A small contrastive audio-text model, trained from scratch.
Model: waveform 16khz input, encoder norm layernorm, encoder width 256, text encoder activation quick_gelu.
Training: adamw at rate 0.0013, 6800 steps.
Rows from block 5 of the audio encoder, named by matrix and row number. Each number is 128 + 32 x the weight over the matrix's rms, rounded and kept within 0 to 255. All counts start at 0.
# pw1: conv module expand (GLU, value and gate stacked) (encoder.blocks.5.conv.pw1.weight, 512x256), inputs 0-85
pw1.2 [129 105 127 130 128 128 128 126 130 128 123 124 128 128 127 115 128 121 128 131 128 122 129 129 129 128 129 126 128 219 128 118 121 128 128 132 128 128 123 128 128 150 128  53 127 213 135 128 127 127  99 128 165 131 136 124 125 129 128 126 112 130 133 128 130 128 116 130 131 128 128 128 128 134 128 116 123 122 129 127 146 126 126 132 131 120]
pw1.3 [127  84 102 141 128 129 128 125 129 129 128 127 126 103 122 130 126 127 128 126 128 122 127 186 149 128  96 121 178 146 133 129 129 128 122 130 125 122 133 128 157 149 125 127 124 101 131 149   0 126 127 136 139 128 126 119 109 130 126 118 120 128 119 125 125 131 129 126 131 129 138 128  84 127 135 121   0  96 129 129 140 128 133  99 126 126]
pw1.4 [128 131  54 128 127 127 128 129 128 149  92 126 127 128 127 126 127 128 128 157 116  36 128 128 128 128 127 128 117 126 129 128 127 101 129 229  68 128 128 129 128 128 128 110 128 128 128 132 127 129 128 255  88 128 128 127 108 127 127 135 128 127 128 123 127 128 128 128 130 128 133 129  27 128 141 128 128 133 129 128 128 127 128 129 129 128]
pw1.5 [131 127 131 127 128 128 128 149 130 128  82 173 131 128 128 128  22 127 128 128 128 128 161 255 128 127 128 127 128 121 122 126 126 119 127 140 126 124 135 128 168 128 128 130 126 128 137 121  26 149 126 130 128 128 128 127 127 129 127 128 128  12 128 130 130 128  61 128 108 129 139 128 127 230 135 128 128 127 127 132 129 128 129 127 190 127]
pw1.6 [129 130 127 128 129 124 122 130 125 126 128 128 129 115 125 124 129 126 134 127 129 127 127 128 128   0 128 130 127 128  96 129 128 124 126 131 122 128 129 129 128 134 132 128 128 130 113 128 134 128 128 127 127 129 127 130 128 123 129 129 126 128 128 109 129 127 125 127 127 128 125 149 128 127 128 141 128 141 129 126 123 193 123 129 129 127]
pw1.7 [170 123 121 127 126 130 127 128 128 137 129 131 132 103 128 127 121 130 127 149 148 128 129 137 128 144 137 129 103 107 112 130 125 128 132 129 128 120 113 128 130  86 117 145 142 109 129 127 128 126 127  96 129 127 139 135 127 127 128 128 141 111 111 128 119 128 135 255 127 128 128 121 128 131 114 128 128  73 127 128 128 125 126 129 128 127]
pw1.8 [128 144 119 126 128 126 128 130 124 122 127 128  42 120  72 127 128 130 128 128 128 129 130 128 129 128 130 128  55 128 129 137 128 133 128 128 125 128 128 134 127 128 130 128 128  88 106 124 121 129 129 152  55 129 127 141  98  14 128 130 126 127 129 144 127 128 127 128 128 123 128 128 127 129 134 128 129 128 127 129 128 129 126 105 146 127]
pw1.9 [126 113  66 135 123 138 130 128 140 129 136 128 128 138 128 123 130 123 131 128 123  84 130 126 129 112 110 127 128 131  74  98 144 129 129 130 118 131 124 126 119 116 126 122 128 120 128 130 127 125 114 134 128 126 138 134 113 127 127 129  86 152 128 130 128 133 125 128 129 132 130 133 126 128 127 113 129 137 128 129 149 128 140 134 126 125]
pw1.10 [128 139 128 127 131 131 129 128 127 128 127 109 127 127 127 131 129 119 128 125 128 127 154  96 130 117 135 127 127 156 128 128 130 143 183 127 121 129 128 128 130 117 128 125 129 127 115 130 128 127 128 127 127  94 127 255 142 128 211 160 129 117 129 129 130 194 117 128 115 124  89 131 129 127 128 128 128 131 127 128 127 145 127 134 128  55]
pw1.11 [128 150 129 128 173 127 128 128 130 150 127 130 128 129  95 128 128 128 127 127 139 129 131 127 128  99 127  92 128 128 135 128 129 128 104 128 127  25 128 128 135 128 141 127 136 129 121 130 136 136  59 128 128 211 126 126 128 127 128 106 128 126 129 128 129 129 127 127 134 130 132 130 129 128 255 128 128  74  73 167 127 127 133 125 120 109]
pw1.12 [127 144 126 127 119 125 126 134 124 130 137 129 129 129  95 129 104  68 128 134 128 130 130 128 128 125 127 126 123 128  96 130 128 128 129 133 127 117 127 129 125 123 128 130 130 128 130 128 126  54 128 127 133 128 128 128 255 129 129 126 134 130  86 128   0 123 128 141 166 113 126 132 134 129 126 128 127 128 193 124 113 128 127 131 116 132]
pw1.13 [128 159 127 139 127 125 128 157 150 128 121 128 122 129 123  91 128 150 127 221 128 123 118 128 127 163 128 128 117 115 128 127 129 110 129 132  52 128 117 127 138 170 128 128 127 128 137 125 128 128 131 129 123 194 147 128 122 128 128 123 128 135 126 129 127 128 129 128 186 128 128 135 129 125 128 121 127 128 127 128 127 124 128 128 119 128]
pw1.14 [137 127 131 122 127 128 126 133 137 124 134 133 131 146 171 131 131 131 130 112 127 128  77 129 213 137 132 129 149 140 123 141 122 124 128  76 133 125 161 153 127  83 131 128 138 132  63 156 133 149 127 135 126  53 157 132 127 124 128 174 128  83 128 126 123 128 130 129 112 129 125 129 128 146  76 130 127 128 127 129 129 118 121 137 129 130]
pw1.15 [121 173 126 122 128 129 128 129 134 123 111 125 128 128  92   0 129 142  38 137 130 132 136 127  91 126 128 127 115 127 129 128 148 131 128 120  68 128 127 127 147 127 127 128 138 126 123 113 125 132 136 125 132 162 127 128 126 129 131 130 126 164 114 131 128 127  97 142 166 115 121 131 133 127 170 127 134 128 127 120 127 127 150 129 113 128]
pw1.16 [130 126 127 103 129  59 128 134 127 129 129 129 126 109 110 124 128 129 125 128 155 126 131 133 129 180 132 138 128 129  51 150 130 125 128 129 115 132 124 129 119 110 128 129 148 120 124 127 100 100 134  99 130 128  21 141 121 126 193 129 128 127 127 109 128 125 122 128 127 126 101 125 141 127 109 129 130 111 124 132 127 129 127 125 138 128]
pw1.17 [121 128 129 129 185 128 129 127 127 133 130 126 128 132 132 128 129 186 128 128 136 125 127 146 129 129 128 127 129 129 164 150 128 127 104 128 129 128 137 128 129 124 127 128 127 129 120 128 128 128 126 128 128 127 128  97 137 127 128 128 129 128 130 128 126 128 178 129 137 113 128 127 127 108 128 161 115 128 128 127 128 123 128 107 128 128]
pw1.18 [140 128 123 128 128 129 128 127 135 128 128 128 125 127 181 125 138 127 127 132 102 129 124 100 165 130 128 150 118 130 126 117 117 130 143 130 127 129 128 184  75  53 127 125 128 188 119 128 129 147 121 132 124 131 169 133 128 125 130 128  96 127 128  67 125 112 155 131 128 128 114 132 128 144 128 128 127 130 127 130 127 128 125 131 124   5]
pw1.19 [128 130 125 150 128 128 129 128 128 141 128 118 129 131 133 120 131 237 130 156  91 124 125 124 128 122 103 124 125 124 128 125 128 127 128 152  22 128  97 128 126 209 126 126 127 129 128 128 129 128 128 124 127 130 128 128 128 127 125 129 127 140 128 128 127 142 130 128 236 135 126 129 128 123 128 128 129 129 129 128 172 129 125 128 118 128]
pw1.20 [100 142 116 128 130 128 128 130 128 129 104 114 122 131 107 101 131 130 136 231 128 128 127 128 128 128 129 127  93 127 130 137 128 127 127 121   0 129 127 128 121 135 126 128 128  74 126 128 128 128 127 128 105 125 153 128 128 128 128 129 112 138 120 126 121 129 129 145 201 118 128 131 104 129 143 128 128 128 126 141 160 120 122 127 120 128]
pw1.21 [127 124 141 107 137 128 136 127  74 128 218 127 134 129 128 127 128 128 127  75 120 131 129 124 128 110 126 123 130 152 140 151 123 130 128 102 170 130 157 148 127  71 129 130 133 141 116 129 128 135 128  87 154 132 103 127 156 128 126 132 128 126 136 126 129 109 138  92 127 132 128 125 125 129 127 131 126 127 129 127 128 128 137 124 115 131]
pw1.22 [127 132 106 128 128 128 127 131 115 121 134 128 131 113 126 138 128 133 130 128 128 133 127 125 128 123 128 129 126 116 129 142 134 134 133 128 127 129 189 127 127 129 128 134 127 117 128  89 127 127 152 128 125 126 126 130 127 128 129 130 125 129 123 128 125 128 146 128 129 127 129 129 128 114 112 161 129 130 128 129 109 160 129 128 125 148]
pw1.23 [126 128 127 136 129 180 129 127 128 162 128 129 129 128 128 125 129 133 129 129 126 125 118 115 129  98 125 126 127 127 108 129 128 124 129 150 125 127 130 125 128 127 128 156 128 127 129 130 128 183 128 128 128 127 132 128 128 122 126 150 127 129 128 127 126 128 128 131 145 130 129 128 118 128 157 129 127 128 129 127 207 134 125 128  93 126]
pw1.24 [128 129 128 128  88 126 127 125 128 122 129 128 127 127 130 218 128  93 128 125 126 128 127 128 128 128  92 127 142 127 128  97 134 164 198 127 145 128 128 124 150 133 124  53 128 129 128 129 127  39 128 128 132 127 120 128 154 128 128  91 131 128 130 128 128 130 128 127 119 133 128 177 128 131 125  27 133 129 220 129 126 129 128 191 129 127]
pw1.25 [128 128 130 128 159 120 120 135 122 128 129 124 117 127 129 129 177 129 131 128 128 127 123 124 130 146 144 129 128 112 127 137 127  89 127 128 130 129 129 128 120 124 127 131 126 130 131 124 130 129 129 127 129 111 129 127 148 125 125 126 237 129 132 135 125 128 140 129 132 128 123  93 128 120 119 186 131 128 129 126 128 127 115 128 153 134]
pw1.26 [127 126 128 128 132 128 128  66 128 128 156 126 125 129 129 128 191 192 128  47 128 128  78  50 129 128 128 128 162 129 128 128 129 173 129 127 128 129 128 128 130 128 128 128 128  86 127 127 129  11 128 128 128 128 128 128 128 128 128 155 128 165 128 128 129 128 255  24 132 128 128  90 128   5 127 128 128 129 128 128 128 128 128 128 118  40]
pw1.27 [122 119 129 120 221 128 128 126 128 104 128 127 127 128 128 135 128 142 128 128 200 174 128 128 121 127 177 125 128 144 175 127 128 132 128 115 128 128 133 128 128 132 127 119 128 129 121 114 128 128 127 128 127 162 129 129 122 129 128 127 128 126 128 117 170 128 130 128 127 130 130 126 131  69 127 128 126 128 129 127 128 127 128 111 121 127]
pw1.28 [113 149 125 128 133 124 127 129 126 128 112 127 128  85 128 127 130 141 127 132 128 128 142 128 127 128 129 168  10 119 130 141 107 130 127 129 127 142 130 129 127 125 128 128 127 127 124 105 112 128 131 129 107 130 136 130 125 127 128 166 126 128 128 130 124 128 129 129 129 127 129 125 123 123 124 255 126 129 133 125 128 142 127 127 130 130]
pw1.29 [128 212 124 127 127 128 127 128 128 108 136 128 125  29 127 129 129 154 126 127 124 125 129 129  36 129 131 253 128 128 129 150 128 127 172 128 131 129 128 129 128 127 128 122 128 126 128 127 127 131 192 131 120 111 127 164 128 126 128 129 128 127 128 127 127 130 119 127 129 173 128 127 183 128 131 153 128 128 240 129  99 137 125 128 134 127]
pw1.30 [124 127 137 114 128 127 128 100 130 126 128 129 129 123 123 126 121 122 123  43 135 131 129 132 127 137 129 130 138 127 145 129 125 132 120  51 231 125 124 127 138 103 128 128 122 133 131 127 136 152 128 127 129  42 128 126 145 128 123 123 140 128 128 122 122 129 124 128 134 129 128  82 130 129 129 128 128 127 129 129 125 128 127 126 104 127]
pw1.31 [ 63 131 129 128 129 128 137 127 130 128 128 130 125 129  35 128 127 126 128 128 128 114 128 131 129 128 136  91 128 130 128 118 130 136  78 131 127   0 134 128 132 126 128 128 127 128 127 128 121 136  93 129 129 128 136 128 108 128 126 128 128 125 132 203 129 174 125 128 126 128 129 150 127 137 255 128 127 128  49 167 195 113 129 130 124 109]
pw1.32 [127 128 231 127 128 137 126 123 128 133 131 130 124 118 128 123 129 127 127 126 129 127 129 128 124 128 131 135 130 128 127 140  41 123 128 127 120 128 127 127 124 130 129 128 128 129 128 127 128 125 255 112 128 128 123 112 128 128 199 128 128 127 128 128 129  99 125 126 131  59 129  91 131 122 127 255 125 129 128 129 126 130 116 126 126 163]
pw1.33 [127 128 124 128 101 128 128 130 127 127 129 128 134 176 128 125 129 131 127 103 128 119 128 145 128 143 128 128 128 127 126 129 128 130 128 127 128 127 127 133 128 119 130 129 128 122 133 160 128 124 128 128 128 115 129 128 128 128 129 127 128 129 121 126 132 127 144 129 129 127 128 196 128 128 128 128 126 128 129 127 128 127 131 128 129 128]
pw1.34 [136  42 129 159 129 141 124 135 129 133 185 128 113 130 131 112 105 135 128 128 123 114  97 136 129 128 128  70 129 128 126 131  91 122 127 128 120 130 124 118 133 130 121 141 128  73 126 128 121 128 126 128 135 126 128 128 117 128 128 128 128 119 126 107 135 133 135 127 136 126 137 128 116 139 129 129  61 121 124 133 129 121 132 128 128 128]
pw1.35 [ 55 129 125 111  85 139 124 147 120 128 128 125 140 125 127 127 128 110 127 124 117 129 130 127 129 103 127 128 128 128 129 131 128 129 128 125 128 128 127 128 136 130 138 128 128 129 128 139 129 128 127 128 126 128  99 145 120  79  73 127 127 201 128 128 128 125  86 128 129 137 175 128 128 153 129 128 135 255 177 129 127 184 123 128 128 110]
pw1.36 [129 130 135 142 129 128 107 125 128  58 128 128 127 128 126 153 129 128 143 124 128 128 127 128 128 127 104 126 179 129 129 124 128 128 127 129 148 118 129 132 174 127 130 128 126 128 130 126 142 133 122 128 128 128 128 128 127 144 127 111 133 128 172 128 127 132 128   0 128 166 173 128 128 124 129 140 128 128 126 128 128 118 127 128 127 124]
pw1.37 [127 122 148 132 128 128 128 120 129 127 129 129 130 128 126 129 128 128 128 130 183 209 129 128 126 127 128 128 164 128 128 129 128 138 128 126 131 128 128 128 126 128 128 203 129 124 128 127 129 128 129  40 152 128 128 128 128 185 128 129 127 131 122 132 128 128 128 128 129 129 121 129 161 128 128 129 127 106 131 127 128 128 129 127 128 129]
pw1.38 [118 126 127 128 116 128 127 128 128 128 132 129 128 129 124 127 128 126 127 129 124 164 127 127 130 128 125 128 128 128 133 127 128 129 128 128 129 128 119 128 127 201 220 125 128 128 136 128 124 128 125 120 126 127 128 134 129 128 128 129 130 145 128 131 127 130 132 139 126 128 128 128 128 130 127 130 124 137 135 128 114 128 130 128 128 127]
pw1.39 [140 129 136 127 127 128 131 125 130 128 128 128 128 128 129 128 154  92 127 128 127 127 133 127  54 153 127 112 128 127 128 128 154 127 128 168 128  83 128 129 110 126 134 123 128 137 130 118 128 128  96 128  66 128 110 125 128 118 128  40 128 127 127 123 128 128 128 128 115 128 128 232 128 130 128 127 135 129 128 128 128  89 127 157 128 128]
pw1.40 [134 125 132 129 127 131 128 128 128 126 125 134 127 131 129  94 129 128 125 124 126 128  50 128 141 142 204 130 134  83 115 129 119 185 120 123 181  97 130 117 122 108 186 191 129 142 115 125 173 159 128 128   0 128 129 128 123 130  78 128 255 108 128 125 128 127 140 127 127 129 132 126 129 138 126 125 187 130 127 220 128 128 128 129 124 135]
pw1.41 [156 128 100 128 130 127 127 129 124 126 138  92 126 134 124 138 128 127 129 127 115   0 120 129 131 128  79  97 129 127 128  50 125 129 127 128 155 128 129 132 131 128 129 112 127 128 117 120 128 131 125 128 129  92 127 141 129 128 128 127 129 127 179 125 128 133 125 128 127 149 131 212 116 139 129  24 128  99 122 138 128 108 124 139 121 126]
pw1.42 [133 128 132 152 129 128 129 125 131 130  49 137 127 129 128 128 128 129 154 128 128 108 128 129 128 131 128 128 128 128 127  95 127 126 128 127 127 134 127 128 147 131 128 128 113 128 128 128 119 127 130 130 128 222 130 128 128 224 138 132 125 128 170 121 128 128 130 128 157 128 128  82  98 127 122 129 124 122 130 127 128 123 127 136 135 130]
pw1.43 [129 128 128 128 126 128 130 128 128 129 128 128 127 128 148 125 128 134 128 128 133 128 128 127 128 128 128 130  93 127 128 127 139 128 128 129 128 129 128 128  74 123 130 128 128 129 128 127 128 128 132 110 128 128 128 128 128 128 128 130 128  92 121 148 128 127 127 255 127 128  96 129 128 128 128 105 130 128 124 129 128 128 127 129 129 128]
pw1.44 [133 130 129 169 131 122 128 123 142 127 126 127 128 128 129 118 138 122 126 123 128 129 112 122 132 115 122 117 129 122 106 104  93  77 116 126 131  21 123 117 156 132 122 128  57 128 124 135 212 128  69 126 128 129 128 125 190 139  44 102 128 132 137 128 119 137 130 125 140 133 132 122 128 129 129 133 122 192 128 127 128 164 129 109 125 128]
pw1.45 [134 129 130 125 130 128 129 129 129 126 128 130 128 127 127 132 126 119 125 127 130 130 129 129 125 146 128 126 128 132 128 126 129 128 128 127 134 128 121 157 143 100 127 128 128 128 127 123 129 128 156 107 129 128  98 129 194 129 180  78 154 129 128 127 126 116 128 129  32 126 122 128 135 127 128 128 129  83 127 115  80 128 131 127 129 138]
pw1.46 [127 129 129 119 127 127 127 127 128 119 145 127 128 130 128 129 137 128 128 128 133 143 129  59 127 129 128 129 126 125 145 126 127 129 126 128 199 125 133 128 119 128 130 128 133 132 180 127 171 161 129 131 124 124 130 128 128 127 127 127 131 127 138 145 127 124 128 128  78 233 128 127 136  89 128 121 199 130 128 127 128 129 128 124 129  15]
pw1.47 [136 163 136 133 120 127 127  98 125 119 127 124 128 135 130 128 129 119 135 127 128 131 132 117 164 127  71 123 130 130 129  76 128  75 128 121 211 128 139 129 135 125 127 127 127 139 148 133 187 128 128 126 128 128 156 112 131 132 130  84 126 100 136 129  65 125 131 168 124 167 127 127 128 124 128 106 159 130 129 124 129 128 119 121 128 131]
pw1.48 [129 128 128 125 128 128 128 130 131 127 121 128 128 128 115 128 127 127 125 129 128 131 128 132 128 124 135 163 127 126 128 129 126 119 113 128 128 127 126 129 132 129 255 124 130 141 143 128 129 129 133 129 128 161 128  89 127 129 127 130 129 130 118 127 125 128 127 129 124 128 136 126 128 128 134 137 128 139 127 161 127 128 128 124 126 128]
pw1.49 [ 97 128 124 130 128 128 128 136 127 129 135 127 128 129 128 126 128 132 128 128 127 128 126  61 117  68 129 127 128 142 126 128 127 128 129 127 128 126 130 128 129 105 117 128 134 111 126 144 131 128 129 129 128 129 133 140 128 128 129 168 128 154 183 130 128 130 129 128 134 129 129   0 128 121 128 128 128 125 129 128 137 177 128 116 129 128]
pw1.50 [127 126 127 132 161 127 133 128  89 126 114 128 127 130 127 239 124 130 119 128 100 129 128 124 127  64 128  61 184 139 147 130 130 189 135 130 101 128 175 130 135 127 128 123 126 129  96 124 128 128 127 197 128 128 118 126 131 143 110 166 149 130 128 130 177 128 127 128  55 129 137 130 128 126 129 127 129 121 127 137 129 149 135 134 126 117]
pw1.51 [125 133 129 129 124 125 128 126 129 118 145 120 145 128 129 124 181 144 123  62 138 130  60 116  95 128 128 134 215 129 117 130 193 134 128 109 183 126 139 128 131 117 128 128 128 129 148 127 132 127 128 119 127 118 126 130 137 127 128 127 130 137 128 128 121 129 131  18  92 152 125 129 137  21 121 128 156 128 128 129 128 141 131 128 128  35]
pw1.52 [127 132  70 130   0 127 121 135 128 128 127 129 129 128 105 129 128 127 128 128 130 133 127 138 128 138 128 145 124 127 111 131 127 124 127 220 128 125 128 128 131 123 128 128 130 128 129 131 128 125 128 129 124 127 128 139 109 124 128 130 127 129 119 128 112 128 128 234 117 127 129 154 127 128 122 129 128 130 136 128 126 126 123 134 188 128]
pw1.53 [129 128 123 179 105 124 130 130  91 123 129  61 129 130 182 160 128 127 127 126 131 134 135 129 129 154 131 127 130 127 126 143 128 138 129 128 130 129 128 124 163 136 117 128 129 128 138 128 129   0 127 128 127 125 128 131 132 130 129  92 126 128 130 128 130 129 128 128 120 112 120 148 128 115 106 126 128 130 134  77 128 128 128 175 124 136]
pw1.54 [ 68 128 134 127 127 128 119 100 130 128 126 127 128 129 128 128 125 107 132 128 129 128 129  67 128  57 125 133 128 125 135 126 128 129 127  87 238 128 128 127 129 128 131 128 127 128 142 128 134 128 126 129 128 129 147 128 120 128  70  15 129 255 127 129 128 144 128 125 128 255 129 128 128 131 129 129 129 136 129 127 128 128 128 124 123 130]
pw1.55 [106 128 166 125 128 130 125 129 126 125 135 146 127 127 127 126  45 129 128 120 196 159 128 171 128 131 139 147 133 125 136 211  72 128  60  74 153 124 124 128 135 127 128 134 129 145 129 130 128 128 128 127 128 128 129 128 129 127 129 127 139 143 128 101 134 129 127  61 130 127 159  11 128 162 128 242 122 122 127 131 127  97 116  90 128 128]
pw1.56 [128   0 129 128 128 128 128 127 123  93 186 106 129 170 156 115 128 129 131 127 103 125 116 127 129 115 223 127 131 130 128 126  74 128 127 127 142 129 129 128 128 224 126 128 125 125 131 128 124 127 129 128 143 107 179 128 128 129 127 127 128 136 129 125 133 137 130 128 131 127 129 127 128 129 129 128 128 130 128 128 233 127 130 128 128 128]
pw1.57 [128 127 128 154 128 128 135 129 130 128 127 128 129 128 128 130 129 128 128 128 128 128 130 128 128 128 127 128 128 132 116 128 136 129 130 128 127 123 129 128 127 127 128 125 128 128 127 129 123 126 128 128 127 128 128 160 128 128 128 128 128 130 128 128 128 133 127 127 128 129 128 133 129 128 127 128 118 130 144 128 127 132 130 148 128 116]
pw1.58 [127 129 170 187 128 128 128 142 124 126 127 126 126 125 129 129 138 129 129 126 129 127 127 127 127 128 138 128 131 129 123 130   0 123 128 128 127 128 127 128 153 132 128 128 127 128 125 126  86 128 127 128 128 126 128 129 128 128 169 128 128  81 129 126 129 127 126 144 128  23 129 114 129 125 128 201   0 129 128 128 128 148 128 128 127 229]
pw1.59 [128 128 128 127 128 127 122 109 124 117 129 127  69 131 128 186 130 143 128 124 129 128 126 127 144 127 102 127 132 135 146 127 126 128 122 118 127 129 127 130 126 128 129 128 128  34 105 132   0 147 128 126 130 128 128 127 132 127 142 127  43 123 146 128 129 128 127 127 141 127 129 116 128 126 128 128  33 123 128 128 136 130 143 128 128 128]
pw1.60 [128 127 128 128 126  93 130 128 127 126  83 138 128 128 126 130 134 136 128 127 129 125 128 255 127 186 138 125 129 131 123 134 129 127 128 129  84 126 127 126 122 146 126 128 128 128  41 129  55 134 128 125 126 128 125 129 125 129 128 167 127  63 130 128 132 128 129 128  92   0 127 131 128 126 132 126 117 128 128 128 133 127 128 130 130 126]
pw1.61 [115 149 128 126 129 126 120 128 126  93 120 133 135 129 128 203 211 127 128 128 128 131 131 127 123 128 128 129 126 129 129 129 132 130 129 101 155 127 128 109 133 128 129 125 129 140 132 134 130 135 128 129 115 128 189 128 121 128 129 116 127 137 128 128 128 128 124 127  98 131 128 135 128 128 128 126 128 130 131 128 128  95 124 128 127 127]
pw1.62 [128 127 129 131 128 128 130 130 135 128 255 128 129 148 128 128  56 127 125 128 129 129  91 123 147 129 127 127 128  44 121 128 109 116 127 128 136 126 128 129 127 127 120 229 127 128 149 131 128 128 127 127 146 126 132 127 130 128 127 128 130 129 127 121 121 127 197 128 130 130 128 110 128 128 127 129 128 128 128 128 129 138 131 126 128 131]
pw1.63 [130 142 115 101 127 127 131 129 115 130 139 129 134  92 120 128 120 127 125 127 131 133 128 117 126 129 133 129 128 112 128 140 130 128 121 126 128 124 128 128 129 125 118 178 131 129 149 127 129 143 129 127 169 129 128 128 128 130  82 128 137 128 127 128 128 121 126 185 135 129 127 133 144 125 128 128 141 129 131 127 126 212 132 128 143 134]
pw1.64 [128 128 128 128 127 128 133 121 128 128 128 128 128 128 128 130 128 128 129 129 128 113 128 127 128 127 129 128 128 111 127 127 128 128 127 129 130 128 128 137 108  62 129 129 127 109 130 127 127 128 171 127 129 127 128 118 129 127 128 132 148 129  77 128 108 128 128 128 130 127 128 126 128 128 128 129 198 133 128 128 128 128 128 126 144 128]
pw1.65 [128 123 111 131   0 128 133 102 131 131 148  87 109 126 130 244 181 130 122 128 128 128 125 130 126 153 126 118 127 128 128  51 202 128 178 132 129 127 134  89 126 129 123 128 127 128 109 129 128  96 128 129 127 127 127 128 134 128 186 125 127 128 128 173 124 128 144 133  53 130  74 163 128 120 110 109 128  94 157 129 104 128 128 241 115 128]
pw1.66 [128 128 127 129 128 112 129 129 138 129 127 146 128 122 127 139 128 128 107 130 134 191 129 129  86 129 102 129 127 127 132 128 154 168 140 129 127 128 123 127 164  80 127 135 130 127 114 129 147 128 127 119 124 150 126 130 135 128 128 130 151 128 126 133 128 128 129 129 127 129 127 124 132 106 127 128 174 128 129 126 128 129 129 128 128 128]
pw1.67 [ 35 129 121 128 128  66 121 131 129 129 128 127 122 129 102 130 111 137 126 128 128 123 135 133 123 134 150 130 128 131 127 127 135 119 128 128 109 153 128 131 126 129 129 124 128 130 139 128  78  92 159 129 128 154 146  65 127 128 129 167 127 210 128 129 127 118 128 128 149  38  98 130 106 123 128 122 128 128 133 128 128 117 128 128 125 255]
pw1.68 [106 128 129 130 130 130 125 100 128 128 123 127  77 129 129 127 133 127 127 128 128 123 133 128 132 118 108 127 128 129 132  89 123 128 128 114 129 129 124 125 141 129 123 125 124 128 104 173 129 127 114 129 128 134 128 128 202 128 129 128 128 128 151 128 127 136 128 128 132 129 132  80  78 126 129 129 122 128 129 129 129 127 112 128 125 118]
pw1.69 [129 108 127 128 128 128 127 127 152 130 128 128 128 175 129 127 136 126 130 129 128 119 128 129 128 128 129 127 129 137 127 114 129 127 128 128 129 128 127 130 125 129 128 107  78 183 128 130 129 127  45 128 129 128 133 128 132 132 123 127 127 129 128 129 130 134 129 129 128 131 124 130 128 128 128  65 128 125 128 127 141 122 127 165 128 128]
pw1.70 [129 128 129 167 128 128 127 128 129 128 123 124 127 125 131 127 126 128 124 129 127 128 128 116 207 121 129 130 124 130 120 125  82 131 128 104 138 127 127 118 117 131 162 136 135 126 120 127 153 128 128 126 104 133 128 133 128 127 129 129  64 137 127 128 126 129 177 129 129 125 103 125 135 128 129 128 128 127 128 127 128 135 136 130 125  16]
pw1.71 [119 122 208 128 161 128 129 128 129 127 127 139 125 128 128 132 124 128 128 129 179 127 128 128 128 128 128 127 125 126 132 127 127 130  71 128 122 127 128 128 131 130 128 241 132  48 115 128 131 128 127 128 127 129 130 127 128 127 128 141 129 127 125 152 128 129 162 121 129 128 133  15 116  88 130 129 127 128  62 129 128 130 132  76 128 128]
pw1.72 [137 125 128 127 129 122 128 129 130 127 129 131 104 152 130 136 127 137 130 129 132 128 126 157 126 152 132 112 128 129 128 128 123 129 128 130 129 128  81 129 123 122 126 129 128 127 125 118 127  67 128 123 128 126 132 130 154 129 197 130 128 127 127 128 127 129 240 129  73 123  96 128 134  81 118 129 117   0 127  92 128  92 135 127 128 178]
pw1.73 [128 132 238 125 131 128 130 127 138 118 124 132 127 117 128 141 129 126 128 128 136 135 131 128 123 128 128 129 128  31 126 135 128 128 100 135 128  77 126 129 128 128 127 128 128 129 127 119 138 128 129 135  63 128 128 128 128  99 128 128 255 128 128 131  68 128 127 128 126 128 130 127 130 128 128 131 128 128 126 128 126 128 127 128 127 129]
pw1.74 [162 128 128 127 136 130 112 147 122 113 129 138 130 128 118 120 126 127 128 121 127 154 141 126 129  91 130 122 136 142 127 165 128 134 127 122 127 126 129  95 173 168 120 120 128 154 131  89 129 129 129 129 129 128 126 132 112 181 134 102 127 123 128 120 129 127 116 114 124 129 131  81 128 144 127 129 128 128 136 116  91 125 128 128  54 128]
pw1.75 [174 133 126 127 127 128 131 144 126 127 132 127 164 129 128  97 125 109 128 127  70 111 128 101 129 128 127 124 128 130 127 130 136 156 168 130 128 128 125 126 128 114 125 129 136 128 132 131 152 128 128 127 130 118 127 130 129 126 131 128 129 131 124 128 131 128 127 128  96 129 127 232 128 141 138 119 147 129 128 128 123 127 127 129 131 127]
pw1.76 [170 127 130 122 129 129 122 122 126 125 128 137 127 126 124 127  97 126 128 128 128 168 128 128 129 114 129 144 129 121 157 129  29 128 126 110 131 224 127 128 128 134 133 137 127 148 129 132 129 132 139 128 128 156 137 109 127 131 128 119 128 115 128 127 133  96 126 117 130 128 154  58 129 151 131 152 129 122 128 129 127 127 114  82 126 128]
pw1.77 [133 127 128 121 144 128 128 128 128 127 153 130 127 139 132 129 128 141 130 128 127 128 128  93 126 125 127 127 128 129 128 128 129 143 128 129 128 129 129 128 129  96 126 128 128 128 128 125 128 131 197 128 128 128 127 129 129 128 136 128 129 128 128 129 184 128 129 128 128 129 128 128 130   6 127 128 129 128 128 127 131 128 128  74 128 128]
pw1.78 [123 142 128 130 127 126 129 128 162 128 118 127 156 130 123 136 125 121 129 128 147  85 134 139  52 127 122 120 121 127 133 129 132 128 128 128 129 125 130 145 150 100  23 128 122 128 131 128 126 126 130 126 131 126 121 116 128 129 128 124 130 133 128 126 124 129 100 130 131 128 133 129 128 127 128 130 128 128 129 127 138 118 128  95 128 137]
pw1.79 [128 123 131 128 126 128 128 127 147 130 128 128 128 128 128 128 128 127 128 172 128 130 127 128 128 128 128 128   0 125 128  72 128 128 128 130 128 128 127 128  81 127 148 128 127 129 129 125 129 128 138 128 129 128 128 129 128  72 126 126 128 126 103 146 125 126 128 162 128 128 108 128 129 129 128 127 131 128 128 127 126 129 120 140 128 129]
pw1.80 [157 136  41  94 120 128 128 129 118 127  98 127 143 129 128  84 121 127 115 141 128 130 128 139 171 153 148 132 118 125 129 171 163 128 212 127 128 131 129 128 146 128 130 128 128 146 167 121 127 128 137 127 130 128 126 125 134 128 127 125 126 126  79  97 128 115 128 153 111 107 122 127 127 131 128 101 163 128 128 128 127 114 119 160 153 128]
pw1.81 [ 57 140 115 128 127 123 126 127 121 127 129 110 129 128 120 145 128 128 131 128  53 114 128 131 127 127 128 129 125 124 129 132 125 137 128 129 128 128 130 128 129 130 156 101 103 126 117 128 128 127 130 255  83 136 103 130 130 128 128 131 129 129 126 135 126 128 107 127 128 125 125 128 130 129 128 134 124 142 130 122 127 129 127 128 127 130]